A small segmentation model, trained from scratch: 10.7M parameters, 145000 training examples.
Rows from block 13 of a small segmentation model, named by matrix and row number. Rows with one number belong to one channel. Each number is 500 + 25 x the weight over its row's rms, rounded and kept within 0 to 999. All counts start at 0. Numbers have three digits each.
After each channel's rows are labels from the 100 images, of 14848, where the channel reaches its highest value: "top examples" is what is common among them. Only what is clearly more common there than usual is listed. The data: rendered landscapes of hills, water and sky. In brackets: how many of the 100, against the usual share in percent.
# convs0: first 3x3 conv (model.decb.0.2.convs.0.weight, 192x192x3x3, each kernel summed), inputs 64-127
# convs1: second 3x3 conv (model.decb.0.2.convs.1.weight, 192x192x3x3, transposed, each kernel summed), outputs 64-127

convs0.179:522537570469480539533495490488489475445482521452516545510485495472504483489504493485496507469472487457509527470494514483586485521520478530506500486454450451485521495480458524497505528512484473
convs1.179:502525439501514511452468464493515511544528524501512500471537489537513520466493496490519489481488542538482506518511499462476505474510502445508495496513511488508444502514504477478486476473528502
top examples: night (50 vs 24.8)

convs0.167:555530466494504581527496485527497489465468492489567491523517496517488528533546464519472537485511493507487459508533526503526518517512534511519464459488507511494507530482505503506504486474485505
convs1.167:462482521514479491521503505460507459508513470508468476492513514490468458502476492505502498484476524482518524485519488492483511492516524485471501499550508513500503480471535477513500525482517517
top examples: red mesas (33 vs 14.5)

convs0.36:501501491518510531487523503508473495507499496502490519432461476504534459466530524510530464481484536484504514519482455507534482515568472487528580491470492517452497496466489520520499483505502484
convs1.36:475514521518492479514497492514471524537473527498469522537502419522483504499504505527505477538512503515542454486528547532521459525490524505452503490526479478519462499500500518525467492463518480
top examples: high relief (66 vs 38)

convs0.137:487440516484504488489513503503552521473490500479479501475500486473512491497523480532495447478514510524525490519492483493555503489500498505511545493545531504527510497528519521514505499490529540
convs1.137:486515428513482510514498478490480498511548509487499466414490505507518491489499504486471514453491483481514513481464529471470492540542499485530501514481477485502525494480498474475484502486484523
top examples: water: dry (85 vs 55.7); high relief (82 vs 38); snowy peaks (39 vs 14.1); purple alien crags (33 vs 14.4)

convs0.116:485509471527547496545495497512483498491508544488489522500488509516548548491484523496500463483517507502502503526493471509501590473518512489491490472521503478497489500504515518503490529542536507
convs1.116:497518524510523487497483478524478488481486466520521484506494470504475527456530484515463502507488466506478498462479504519468465427507493484504502550449473473537506496498504462518482516498525457
top examples: high relief (68 vs 38)

convs0.139:458479524518467479494489497467512517543483458503484500499482486512494497496468459443511536533486502527490503503508522497529539473473486518533533505472516514563535510473504534583523551479508476
convs1.139:530467462497531523524457492479489541489526521446505490491473477514487497514494505543484498529495511473556473486516475522534509494534487493471491486517488486527503534487571485473494520496532509
top examples: high relief (70 vs 38)

convs0.49:529531493452513526483498531528516493500498522482544515464497530517484489465573458509537491497507510536469522502494466480499466518515498496476517519463486490476479468506485505537446536512504494
convs1.49:479531545480479495535483494499510504495533495497493519454552481491498487520482551519491485504456441482524497508440544472506507529549528483549471547467508483480534488471507518478526521513515504
top examples: snowy peaks (32 vs 14.1)

convs0.183:484467539483481562503522456532459533467486476515524501484486492477496472488484500476520490434493488496505494472492491466508480499537519495509490507484462461466476536532481517533500507556544530
convs1.183:502522444503509502480482451510529530525483517462503505513497482460519505507515478509485528505502556546507508502467520458478486512533492527481468499535500540554498442471500469491536490470457503
top examples: high relief (63 vs 38); snowy peaks (37 vs 14.1)

convs0.58:449508475476501449498483444511470538508488505488505511503476513485474499479417483481452518487533481505519479460503520498555482497536486471483521483504524563488545512484494494484535474500511465
convs1.58:503503449513496527476504526506512474521533556532544500491469461465506542473510520547505492552471516531508515506502476504516508467506541540489520501499506486492486530535501535507528454507552510
top examples: high relief (72 vs 38)

convs0.182:517455539504518484483454460515469525520486488468499511482505504494486502485505516436534443467539516502465475508490504487458546476475516489482491506467519515475456495496485516520442499464516487
convs1.182:536498476480483493501516509502522529493443440535516517478529511503479494442515484537489487484506510478487515510500483475550490473537466508528505471561512560531475507524524499520504535518485510
top examples: purple alien crags (37 vs 14.4)

convs0.48:499549473561516514532480459525524502525506526478523480508498527463538463530516476503485483510533472514452523527522477505439518549444567483556494526511508488490500515507518507526500491524510493
convs1.48:530450481470530483443525512480470516476502488503494491470491485506473490492448475485510518476466494503513531507533496502533462504496476507490470521474549502501479462492522455557505482515467473
top examples: night (52 vs 24.8)

convs0.103:510457548513485512448500454506548492540524488514469496434515480438531508471483527522461481486490454511502484507486482505521490514512486503466555515516488504489535523485476516504504493468515484
convs1.103:523508459489494533505508514517460538518467521522512483495501497510513490523519474539558502550489507488515522472520506533495495476517537507511459474510475514448489458519492510570508466487461500
top examples: snowy peaks (33 vs 14.1)

convs0.186:520459528451482532482525520457510516496510485479505472518514519514437525473483505500509471523532506455451476478511533487506456517522528496510501499490471489510492522507482504478467517493511495
convs1.186:502507506559489475486498489495535493497519552511537471465515503479519527526499523498499507518466489551480499480520494518502540513481497467526472468508572545470519497513489484507487516510511475
top examples: high relief (67 vs 38)

convs0.161:523475469474463538528447469499513503476461540502487523533513511512479511490462505486523517482519531467508495480517490503523523515585549500483472489505464485500535449522519526490500496513486464
convs1.161:423471516559499488473502520502488474505536491492506496534469496495451502517498532466481516539460507562518512519512514507525503516479524514465505500461492487489500507463485500487500466494495533
top examples: water (71 vs 44.3)

convs0.111:533448495469570518480459501487494510495545501468540499450454511468502521494471461480485496469474518513495502478504487451457565472490494485501511517488508463488452493512492544493510535487524483
convs1.111:522491530537503516507522470518503534527502483512489509546514520542521502481497507503431452452521477478483462519488459497508461494487531503470546490486515471492477503484477468501489526528519510
top examples: snowy peaks (38 vs 14.1)

convs0.171:503460521512476507465479518477533492524512438485437488554496538478466545508499497499473468543497537486552495481514497467505503503470469495504486472531524490580525501499514476491495473450492464
convs1.171:464457523494469508564472475516473503516506512491539461480505496541501485505523521439518493464518489488479497536516511502482520449495530497468532500542524475439483493503527517499527515536470501
top examples: water: dry (86 vs 55.7); high relief (76 vs 38)

convs0.180:438470504457469542484509480515501476466488510488545475472483470510467518483477481543503486506473492482499491463492518481492479494482469498490511510468534478530505490472466531455478505471549517
convs1.180:502496524541546470466497510487547482535525508501499495503488480446484478535526530450472492488499499516476517521496472482509547477513498480534526489465487487474513511478512522513482500495465515
top examples: purple alien crags (34 vs 14.4)

convs0.59:514533534512524531479496488490494493519501496546535490527540499535495487503471483519514504491430544538514507512501484518523467504513447503507490454482514489477498534534502490483445505478517488
convs1.59:443476507504462476527487500462506490488521504437515545475475515507471509525512469558477502515517528497487469530496479513520491522499553493556481521483500519522523490499491494520473485519479460
top examples: water (78 vs 44.3)

convs0.34:479452487502497502507534493511505513476498459505466527505530519443479529514490496496516530533467502473490523518492504496538492502461459528504471496491473494565518504485531480495495513518535462
convs1.34:485533509523515474472523439490499499510491486461541476442453513520487532511511560533511473489470490513518454487460501506502514507504523475482497473508508503489467486502498507521501491492504492
top examples: high relief (70 vs 38); purple alien crags (38 vs 14.4); snowy peaks (35 vs 14.1)

convs0.144:485519522506493542511488522474473475489523467499503523516535493484515513525466435509509534538530537510541525461526495504467512530460514511497549479458492519487503549475503552489521507538511511
convs1.144:502483477495575488461451485527502489514522516506487504492532560486488472477519534462503494467481503491497501504511504531509503496461484511496412487484491527496500523525491490524509505512480513
top examples: night (53 vs 24.8)

convs0.133:471495538465484472529467491521552512488501531497467517469499476494476501512508524488503471487539473474508478503481528522556519563498497504543496521486453472503513499499471472509472506464526490
convs1.133:490563435534498532490484484490499507458523500498525500508495520527502497499502460489481527478515528470484471487497485501499455456495507484502537522499509484525500464474513498502492522532523522
top examples: high relief (70 vs 38)

convs0.1:517465527492506466495508455476499465480491516496527527467495528493433504481573509492488514498470502510488493478523528502524515472469484497508499517464471509470494525517513503514479549483521471
convs1.1:472486549509523500495507537505484514509538522453510548498532483521522480497461508488491522533516531507524499479485479498470504509484512470455476497539512536511507536520485493511527439454498477
top examples: snowy peaks (38 vs 14.1)

convs0.148:513503461562473480506509502485500486552547485517529539535530476502498521508502467498475549501517500491523520485495538495519515504457490542543402498501523541494507489476522479527515497500481483
convs1.148:458487540470524495530527457542500514484473511488496486496533472489500512493521485528500474518492537509534501506526521488528504492525537511469567504559469511491500520485518505471479497522549524
top examples: snowy peaks (42 vs 14.1)

convs0.18:539479507506493492520500479492486507532480525484511562476484523498499452496522547536497453456520499543485462483505515500449527498489497525528483520524517489537478484526509539497472494506509499
convs1.18:470508503516504522482499543532495492482480483506481452512524510487468540513540510515544486537446510466511496479488495511529485484531499469510479544483516516485514518501497456505491474528480524
top examples: night (52 vs 24.8)

convs0.13:495477483487538554528531469466500495526449515533517490498513516461481515529488518496540506469512497495484477470492526471499501543497481458503528538484449507479484520532515521547499489502470457
convs1.13:447487485492509458456500531550490515476515449501482498503478489479485515514516505475468480466484494512528533487488551507501462504489523468463520549487485491523486543474489465525466484508503505
top examples: purple alien crags (32 vs 14.4)

convs0.16:523469497485500484498542516518551507462466511506532518491494522485458513497523506493539480508480497546465535514546539505500502499473486465505504533501490501481479512521521485517509527471495491
convs1.16:503498486516505542485482482472508491475521501506495501497506517527532506478450496487499440495493502506526477500447491470510491483529522538557490508536525493492459467547496533493474514501507485
top examples: water: dry (84 vs 55.7); high relief (77 vs 38); snowy peaks (37 vs 14.1)

convs0.102:525470510498488463533504508469536479477527484531493460550522502504513513484485496520454518495470448538497510511473563542537515492477454512562454529502519506515506520504506494505516520511499479
convs1.102:463534496525526505446546533461480495525481494500522526516525471504526453517499485492507474519489502481476465512495470476470498518505566534474512498555520490478515457530491514494497536547533526
top examples: high relief (67 vs 38); snowy peaks (36 vs 14.1)

convs0.106:508446555483513513467508491530543513489531484534556488521483494490508463480491524528475555483494529490539481509523493525500479503505504507553522501504514512456478509521490495518477512496456534
convs1.106:546496505470488496495487479504495484508490513448477482495496482504500535513538496531517471443508500475476522520446481503471508515560477489545505488474480487482522497488506469486527501515565512
top examples: snowy peaks (38 vs 14.1)

convs0.158:502508482537519534500479530515542526522481460485517485516514532486525523558485479483491511530493546483510548554506510508484532478480495534530462503504527535542532516473497502481533480483490483
convs1.158:504494521457496513503513458514514482461496480504484488457490514494522514496493523488470485453508482491534518496492448515511537468483485471491544509543482499451510500491466549515526481502512523
top examples: water: dry (84 vs 55.7); high relief (67 vs 38)

convs0.32:489498521487496500507496504536460536496492494539547450450475534476476460507541535514515497498480522518502452493500483499496501483518493537442491534521515486484518488538529494470456513456508577
convs1.32:527534505504472510530476495474523501520458494471532485480484469523462465504489476474477470452532481488527542516431480498491513499489507502519521531533470491490469463452514520502526471499490467
top examples: snowy peaks (43 vs 14.1)

convs0.97:530492502493559506538463522464515481502509532463511472497504499492484517515533457539497516469513475492486515542482488511491474523459536491502488494535479494487515456505501484485522489535500488
convs1.97:461516486498524539493506476493497500514505479533486437535510496496466478527504503474483509505504489466490511479463503435510515475515491500497507514507550482538473483524511479502489517465517520
top examples: night (55 vs 24.8)

convs0.22:506441514477516514522489527511488498465477444486541470465512498502492529512521496491436510460518482534452489493539481475468493508496536484507544460509520509453522542496499551494544478482523526
convs1.22:492528495507503453448511487531507517515487529533484519565522500475539511482513509492515491469537498460471489507530482506510485478488513507504465522510493510514501519506511495496479476492485461
top examples: water: dry (88 vs 55.7); high relief (64 vs 38)

convs0.185:483527501492499467485510501498460507530479451475474551527482555504532491517466493513508481503550528484532477480535467505508505516512466472483454512531496484475521488487527476521537526485473434
convs1.185:491523525504494528497498548517520525463498541498521518528489487489484524501537492549519515481481537506448522510494536496520465434500545506529520552510502513501535507525522528503491481518542466
top examples: red mesas (39 vs 14.5)

convs0.191:466470532481517520516564524522489499495489419492517517500486525512510505488519491484457502509452505502499465508490516498524474464517464491508491478548502509453531492511505504522479476528503543
convs1.191:483512509502522484509476502473498509529517526485512495454474455546487489500494491487558496511552501502501545473492452511454540481486532436473497493504486492489529475482545483494491530499486451
top examples: snowy peaks (33 vs 14.1)

convs0.100:455512469488478479473495491481542486480491476536462537497519496475490522498515496515549439484518455543461478491483550463522490464533458497513479477505484498523503469472478465480521469486470475
convs1.100:492482533485462516513498499465477456503495531466504487508513513478493483492524513496504506505486490485537523476548528519494485486473518491480489513494553498513504495497531558530504495542504522
top examples: water: dry (90 vs 55.7)

convs0.65:497466577479470501511483493522531485490506481479518527513535490471481531449493492501502494505487511481470475471505466455573475491508537482463441502489497544531450510515501496522502481480462523
convs1.65:541557458499522524490479451519452491502528494505529510481488535525454484526501539492501492505525471504519517546451499491485507495521468494488521448508497471520469505530477508457516526507539497
top examples: high relief (65 vs 38)

convs0.84:515471536480499551514478467527504519497491423478475474459483480499549477499479525463474497498432484481500471462562487486535475498455463484503490519466519523475498497469482513500523545516509512
convs1.84:502500472539504503487543456527526490508455538512484493558508517488456493479478497555509553510518531501512531531512547500500519485554505494555514512545533513520501494518531499516475480493458559
top examples: purple alien crags (36 vs 14.4)

convs0.55:494516450505502462496514468552514540507504537477463490483457496492451473554483508509520509476453532488523542487504504505510477505453485487492498479494500491506527469500513459501489475512550489
convs1.55:505499568499474525524517505479516460493493517486536491535521475491550496470502512464491519500492512507492468497526487503461519464489490503530543526521477521506521508503479521470529521509448545
top examples: high relief (66 vs 38); purple alien crags (36 vs 14.4)

convs0.114:485508528512531537559498518508502493503492481506533445499546518526542533504503506498518507500503502496522515505497512513489508537512500516488459493490511514520509487480448499507547499517482509
convs1.114:501471483531482478537485524460490498472462483515512460544517533493491526538515482497491536494489528524481510489490489535518490494469512490476503540578532488515502501505551547453478503473517470
top examples: night (52 vs 24.8)

convs0.159:469545522545520423518501519488489478536508484528496485523482512502495518480456536525460529516475487519522515477525483502526504476461517490561462475498463501488509487486480480491476482533499526
convs1.159:497508515467457546486508478500481492466537463497491511516513449493501503539512498457516528493507534493441496486522481487512454529510545504465493512490515502559558504452533528500500471510473451
top examples: water (75 vs 44.3)

convs0.140:462507497492520552500486519451468501512498578512492483511482510489456491504518543499473437481532499530471480506491512497512493504503506473488499500510460477423517478494525445488506519489499500
convs1.140:501471479499452482496510502478485523482512506514519480537474477486502474502486487492506523533487520458552530472511465543465534511499492479530499474446480507464477496474504498481536502502509506
top examples: night (55 vs 24.8)

convs0.98:527469512503547468487517497492473543457511489505543553469480542539468465473524489496490489459547506446513485500539529486498481445510516492525556527482548516495502507521494504517478516556499516
convs1.98:524476488507480524505473518472514471517487494492509490493531506466451520502462521530508488527517487514505491494501447461497517498455511509489458430537525520552523505502543498531498477496511528
top examples: high relief (63 vs 38); snowy peaks (39 vs 14.1); purple alien crags (33 vs 14.4)